From a checkpoint of a small contrastive audio-text model.
Model: encoder norm layernorm, encoder patch size [64, 2], text encoder layers 6, text encoder norm layernorm.
Training: adamw at rate 0.0014, 7200 steps, batches of 512.
Data: trained on simulated sounds of rotating machines with and without faults, 39062 training examples, 94.4 epochs.
Rows from block 2 of the audio encoder of a small contrastive audio-text model, named by matrix and row number. Rows with one number belong to one neuron. Each number is 50 + 15 x the weight over its row's rms, rounded and kept within 0 to 99. All counts start at 0.
After each neuron's rows are labels from the 100 clips, of 14848, where the neuron reaches its largest size: "strongest on" is what is common among them. Only what is clearly more common there than usual is listed. The data: simulated sounds of rotating machines with and without faults. In brackets: how many of the 100.
# gate: MLP gate (encoder.blocks.2.mlp.gate.weight, 672x256), inputs 192-255
# fc1: MLP up (encoder.blocks.2.mlp.fc1.weight, 672x256), inputs 192-255
# fc2: MLP down (encoder.blocks.2.mlp.fc2.weight, 256x672, transposed), outputs 192-255

gate.9:54 31 37 42 55 35 52 47 21 57 53 52 63 59 21 45 13 77 60 50 52 60 62 58 74 66 41 47 70 24 65 31 56 70 42 36 59 60 24 65 76 42 65 39 61 63 54 59 52 52 31 70 54 37 52 67 55 29 51 29 53 67 59 60
fc1.9:30 47 39 70 37 28 39 53 32 56 43 55 52 50 52 37 26 33 82 59 61 58 54 55 71 60 38 49 47 44 45 55 63 67 52 59 33 25 48 70 59 46 61 67 50 70 37 15 66 65 61 33 61 75 59 38 55 42 48 21 40 58 45 58
fc2.9:43 53 50 42 39 39 57 61 33 54 36 44 38 60 59 42 38 61 41 36 65 44 58 49 57 34 33 07 46 47 66 63 41 61 44 54 32 47 49 52 60 46 24 69 57 70 54 48 17 43 53 67 22 69 47 55 51 54 55 60 67 43 50 64
strongest on: reverberation (76); text has "room" (76); text has "reverberant" (76); gearbox (40)

gate.237:79 62 74 61 25 74 49 68 56 55 51 62 45 77 43 33 50 85 35 52 45 72 43 62 58 72 56 48 39 42 43 39 50 64 59 37 75 56 58 84 44 44 43 38 34 36 81 33 40 47 68 33 43 62 78 49 53 42 35 73 64 40 52 40
fc1.237:56 68 42 33 89 59 37 83 40 29 54 37 75 24 41 63 48 58 62 56 41 65 53 47 35 26 31 45 29 57 67 40 56 59 41 41 41 56 51 60 22 65 47 74 46 28 27 57 51 50 37 17 58 33 47 73 48 54 74 49 48 59 50 48
fc2.237:29 48 32 47 13 28 36 74 44 42 36 55 47 65 48 43 53 67 64 74 45 69 42 41 50 62 39 56 59 63 74 70 75 58 55 34 62 31 65 87 44 31 67 38 47 39 33 42 57 50 45 52 46 58 58 46 69 57 63 56 49 42 45 42
strongest on: speed: slow (73); reverberation (61); text has "reverberant" (61); compressor (60)

gate.370:53 64 53 63 53 55 36 69 76 47 43 55 30 74 49 84 64 44 43 52 41 36 70 50 32 50 60 43 38 64 46 46 43 27 62 17 70 63 48 42 42 55 59 64 25 36 35 56 44 74 43 24 46 54 70 63 58 46 73 78 51 67 38 45
fc1.370:60 48 46 35 60 49 58 38 29 34 57 45 80 12 65 68 43 45 44 54 44 59 35 52 42 37 55 40 47 05 49 45 42 52 54 44 26 51 38 57 62 62 62 34 58 22 38 61 76 54 44 34 39 50 50 52 52 55 87 42 38 48 59 65
fc2.370:62 42 32 35 43 41 40 29 74 19 51 55 50 34 36 59 20 57 50 48 64 38 37 42 14 35 39 83 58 64 60 61 35 56 40 54 30 33 73 43 22 47 46 43 71 33 23 81 43 51 35 45 39 38 17 50 60 27 21 70 50 66 58 65
strongest on: imbalance (50)

gate.552:50 52 46 55 60 63 51 61 48 60 83 26 66 40 57 48 42 63 32 47 56 59 22 59 33 43 17 30 51 38 62 57 54 74 19 59 30 53 42 44 69 50 45 30 32 45 56 63 50 27 42 63 64 37 52 58 73 16 28 61 34 26 24 47
fc1.552:26 54 63 41 69 18 42 57 49 46 36 69 45 45 40 50 31 61 71 64 28 49 15 37 69 58 42 53 50 31 57 29 30 52 74 42 60 58 34 57 51 63 59 64 64 54 56 44 46 54 53 51 45 77 63 48 11 55 58 25 42 64 62 59
fc2.552:54 63 62 46 57 51 44 35 59 82 53 48 57 31 80 62 39 56 32 64 58 91 67 73 27 28 53 30 40 47 42 75 43 59 49 41 59 25 62 88 32 35 58 73 38 50 58 53 40 49 58 76 58 30 67 70 51 60 62 46 27 72 42 54
strongest on: electric motor (48); thin (high-pass) (40)

gate.46:40 52 37 77 41 59 60 45 55 62 62 25 37 32 45 67 49 52 50 42 22 70 45 73 53 30 64 77 67 68 48 48 58 48 57 60 24 51 70 55 43 42 52 60 72 37 71 59 74 33 47 63 33 52 19 75 65 74 43 35 31 42 41 74
fc1.46:50 36 56 46 48 51 44 49 45 26 69 34 65 44 41 69 44 33 31 63 27 54 65 56 49 47 35 49 51 48 40 39 51 46 64 42 38 60 67 52 60 53 54 71 55 19 71 30 58 51 44 58 49 42 65 61 81 57 64 23 50 87 65 52
fc2.46:39 45 41 57 68 43 61 41 69 69 82 46 46 28 72 55 27 47 68 54 27 51 51 61 70 33 58 61 56 66 22 67 63 65 66 68 35 56 40 48 39 64 64 44 86 68 40 68 62 60 59 72 63 57 41 67 42 66 58 51 14 36 57 58
strongest on: electric motor (50); bearing knock (44)

gate.37:42 37 51 36 18 34 36 56 58 42 33 70 32 69 41 52 63 52 47 48 74 43 65 59 51 69 74 79 48 50 43 42 52 30 51 42 93 37 46 53 36 29 60 61 45 44 41 41 36 72 69 28 36 49 22 37 55 54 49 54 59 60 69 62
fc1.37:19 39 80 58 45 71 60 71 23 53 50 38 63 52 48 47 58 84 36 32 74 38 56 57 69 51 28 09 82 49 62 57 38 69 35 58 77 48 58 63 51 56 61 43 44 41 48 29 41 55 54 43 59 28 75 28 56 06 34 51 41 55 50 60
fc2.37:37 68 44 54 34 78 66 59 47 80 41 36 50 58 37 59 64 80 54 41 50 64 60 70 47 57 63 39 34 56 38 62 61 65 32 66 59 57 53 54 52 56 62 48 18 42 68 39 27 44 50 53 63 60 74 58 41 60 37 00 47 28 38 29
strongest on: reverberation (99); text has "room" (99); text has "reverberant" (99); compressor (62)

gate.221:29 43 45 63 43 56 51 30 43 50 41 37 37 65 21 52 43 81 50 44 35 33 64 60 30 65 89 82 89 62 57 52 66 39 59 59 41 43 41 23 51 25 35 42 44 73 32 80 58 45 49 58 55 25 51 17 81 44 41 62 56 44 49 50
fc1.221:65 69 41 58 51 25 29 45 34 48 46 72 48 50 53 45 46 22 49 45 87 69 33 48 62 54 25 76 17 52 56 42 18 58 60 30 58 56 63 72 41 56 63 55 51 34 55 43 64 67 59 25 44 69 67 53 41 46 68 51 44 65 23 42
fc2.221:43 47 41 39 70 61 61 30 67 50 58 47 47 48 60 21 57 49 69 56 63 67 52 80 25 64 17 40 58 54 60 51 57 39 30 35 68 47 66 56 55 57 58 52 64 19 32 49 70 70 66 63 50 52 28 61 21 45 47 30 57 60 48 43
strongest on: reverberation (82); text has "room" (82); text has "reverberant" (82); gearbox (74)

gate.465:65 53 63 36 64 40 42 65 52 34 50 63 35 38 44 65 53 35 57 64 72 74 29 42 64 55 47 36 48 41 71 45 44 72 19 36 62 65 72 57 47 49 73 59 61 41 52 48 64 49 50 28 38 52 41 27 47 49 89 36 45 66 29 58
fc1.465:38 56 52 34 76 51 57 41 44 32 64 50 41 10 60 61 50 27 66 61 45 63 51 42 51 56 56 33 46 62 42 36 48 57 60 55 50 37 48 55 48 61 62 62 39 53 55 30 61 70 36 70 73 38 99 67 61 58 53 41 48 66 54 49
fc2.465:41 30 38 61 60 59 57 43 22 68 57 59 54 38 53 68 81 54 44 47 64 50 38 56 55 45 49 68 81 76 45 49 69 28 57 43 28 30 36 66 65 76 39 41 39 62 47 47 43 55 67 69 61 68 31 77 45 77 12 61 46 54 55 34
strongest on: electric motor (51)

gate.129:65 64 29 74 53 56 66 70 35 43 48 62 49 58 46 42 44 37 43 64 40 88 57 74 26 31 51 54 62 45 50 33 72 57 39 37 41 51 43 39 60 25 50 45 65 60 74 50 60 41 66 34 23 62 31 53 53 63 38 33 62 20 38 32
fc1.129:75 42 42 68 58 76 58 69 61 62 46 49 34 73 45 56 29 43 45 42 42 52 70 46 47 54 48 56 49 50 46 45 45 72 26 26 45 44 69 51 67 50 42 53 51 60 55 45 88 35 57 31 22 75 20 45 49 32 19 32 63 37 52 29
fc2.129:36 72 68 57 71 53 49 66 50 26 48 59 61 51 40 30 47 57 66 37 51 48 24 77 45 38 57 44 56 23 55 26 48 31 64 44 44 78 54 50 48 51 49 42 51 88 64 31 69 65 47 68 54 32 77 57 21 54 39 61 24 76 62 69
strongest on: electric motor (69); speed: slow (64)

gate.319:69 41 21 47 45 71 58 63 48 75 54 53 58 51 60 39 56 58 34 65 51 72 59 63 49 34 55 26 66 54 58 60 70 78 36 37 57 52 51 68 49 50 36 54 48 41 54 27 39 59 42 35 40 47 44 65 59 69 69 31 42 57 38 58
fc1.319:35 22 54 54 45 65 55 54 57 80 52 54 30 38 40 28 67 62 44 71 34 66 35 48 40 39 31 31 27 54 48 58 65 74 47 49 60 27 53 48 51 57 62 64 32 46 63 26 46 48 40 45 72 53 52 56 55 82 14 36 70 36 61 35
fc2.319:71 24 70 47 63 69 38 48 72 32 41 54 55 40 25 64 67 45 52 38 49 37 55 36 47 71 51 63 38 45 42 55 39 46 42 56 25 59 43 47 29 71 51 34 34 70 24 29 85 56 41 34 43 55 63 30 78 21 44 89 60 48 48 53
strongest on: electric motor (71); air leak (41)

gate.317:93 45 29 36 38 37 42 46 71 32 56 95 84 67 40 34 48 51 39 64 46 69 29 44 42 55 41 53 72 14 49 42 64 52 56 50 43 38 20 85 63 47 41 14 55 33 37 69 58 41 08 58 66 22 56 39 58 49 82 41 68 59 50 58
fc1.317:40 54 41 47 65 20 66 49 22 43 62 46 49 34 44 52 39 47 55 64 75 57 36 66 32 65 69 45 21 53 21 33 59 59 47 70 48 37 64 66 53 65 44 36 56 27 69 44 46 50 62 50 23 53 73 45 54 17 37 40 51 26 56 40
fc2.317:36 41 30 51 32 56 44 54 78 53 57 52 44 45 44 32 51 74 57 55 48 33 20 35 27 64 52 81 73 71 77 73 38 48 35 75 49 30 47 26 37 50 44 36 57 65 38 72 42 61 51 45 54 54 52 41 75 36 26 73 57 25 63 40
strongest on: reverberation (89); text has "room" (89); text has "reverberant" (89); gearbox (38)

gate.190:45 57 60 41 39 46 65 51 64 52 61 84 32 66 33 47 51 74 36 62 60 52 47 49 41 54 27 39 52 20 41 35 44 40 42 15 97 70 45 63 02 58 29 25 66 61 51 50 72 47 85 50 18 51 60 39 32 38 35 65 67 47 51 68
fc1.190:59 79 00 24 58 40 60 54 33 32 58 47 52 67 43 45 56 48 69 39 54 45 64 67 59 56 59 42 73 50 80 38 49 40 44 52 57 38 42 49 94 22 40 58 49 56 42 65 37 52 59 59 66 23 58 48 48 49 52 24 57 31 58 54
fc2.190:58 42 85 49 45 63 76 45 41 37 66 23 39 19 57 59 52 48 34 55 29 59 65 49 40 32 64 68 39 52 15 22 51 60 55 48 54 53 49 29 16 99 71 30 41 43 63 42 37 68 10 28 65 43 64 40 52 27 47 60 14 60 51 54
strongest on: speed: slow (63); pump (45); imbalance (38)

gate.279:65 46 38 46 55 59 55 51 70 48 64 52 44 74 28 33 43 68 35 76 36 49 38 60 56 24 55 44 76 49 35 54 67 37 42 24 51 27 56 45 60 17 51 35 37 52 33 49 36 63 48 41 61 37 47 27 39 40 59 44 46 35 55 76
fc1.279:41 53 53 47 27 43 39 53 38 67 43 52 61 34 45 81 32 72 58 28 54 53 58 52 70 52 63 52 63 43 62 39 49 48 82 70 25 55 45 74 41 43 70 59 47 65 68 42 49 54 41 60 60 25 44 36 62 68 30 54 39 65 56 46
fc2.279:70 53 32 14 59 49 58 55 58 58 52 57 70 33 56 49 37 64 62 54 41 72 75 47 59 47 53 55 42 33 77 34 37 46 51 37 57 39 38 51 65 39 20 65 61 66 31 68 44 34 53 59 39 31 56 74 40 63 47 53 50 68 65 70
strongest on: electric motor (40); compressor (38)

gate.291:65 44 48 73 50 72 51 32 60 66 57 47 34 72 39 49 44 64 21 30 33 34 50 56 54 44 22 31 55 38 64 48 40 42 19 34 43 43 33 32 78 42 37 59 44 60 44 76 53 55 38 40 62 68 84 45 63 35 34 54 47 53 63 59
fc1.291:54 78 55 44 83 60 21 66 35 54 66 56 42 36 49 62 46 66 48 48 75 26 64 51 61 94 48 69 59 60 60 48 44 64 22 68 52 47 49 62 32 60 61 50 40 04 48 69 76 80 30 43 48 35 43 42 58 52 83 94 57 40 64 48
fc2.291:44 76 39 21 69 65 49 60 55 37 54 41 89 26 55 71 54 35 66 52 49 65 65 46 46 44 38 49 60 67 39 71 41 67 42 38 25 33 40 69 63 43 53 38 53 50 50 47 58 62 26 43 61 27 20 77 51 81 60 61 15 58 42 70
strongest on: imbalance (42); conveyor (31)

gate.240:53 52 48 78 58 75 34 51 57 32 47 59 51 91 32 62 55 43 60 50 63 63 73 57 38 35 71 54 76 27 36 47 66 31 38 57 28 55 53 62 78 39 59 30 51 46 52 54 60 42 57 44 46 65 52 38 63 59 55 62 58 52 48 61
fc1.240:54 51 49 48 71 52 38 51 76 54 54 45 36 32 49 68 38 42 64 31 61 43 32 47 45 54 43 46 41 67 62 52 23 55 40 51 49 43 94 37 57 66 79 43 50 41 25 56 75 59 25 44 48 77 78 59 38 52 71 45 61 44 35 39
fc2.240:33 65 45 29 60 27 78 57 52 66 50 43 53 62 47 71 51 85 49 41 43 34 87 79 47 54 38 57 54 62 58 37 63 66 61 41 60 66 60 59 70 41 66 56 64 38 34 54 67 87 36 47 72 15 61 46 15 47 50 07 52 41 68 51
strongest on: reverberation (64); text has "room" (64); text has "reverberant" (64); compressor (33)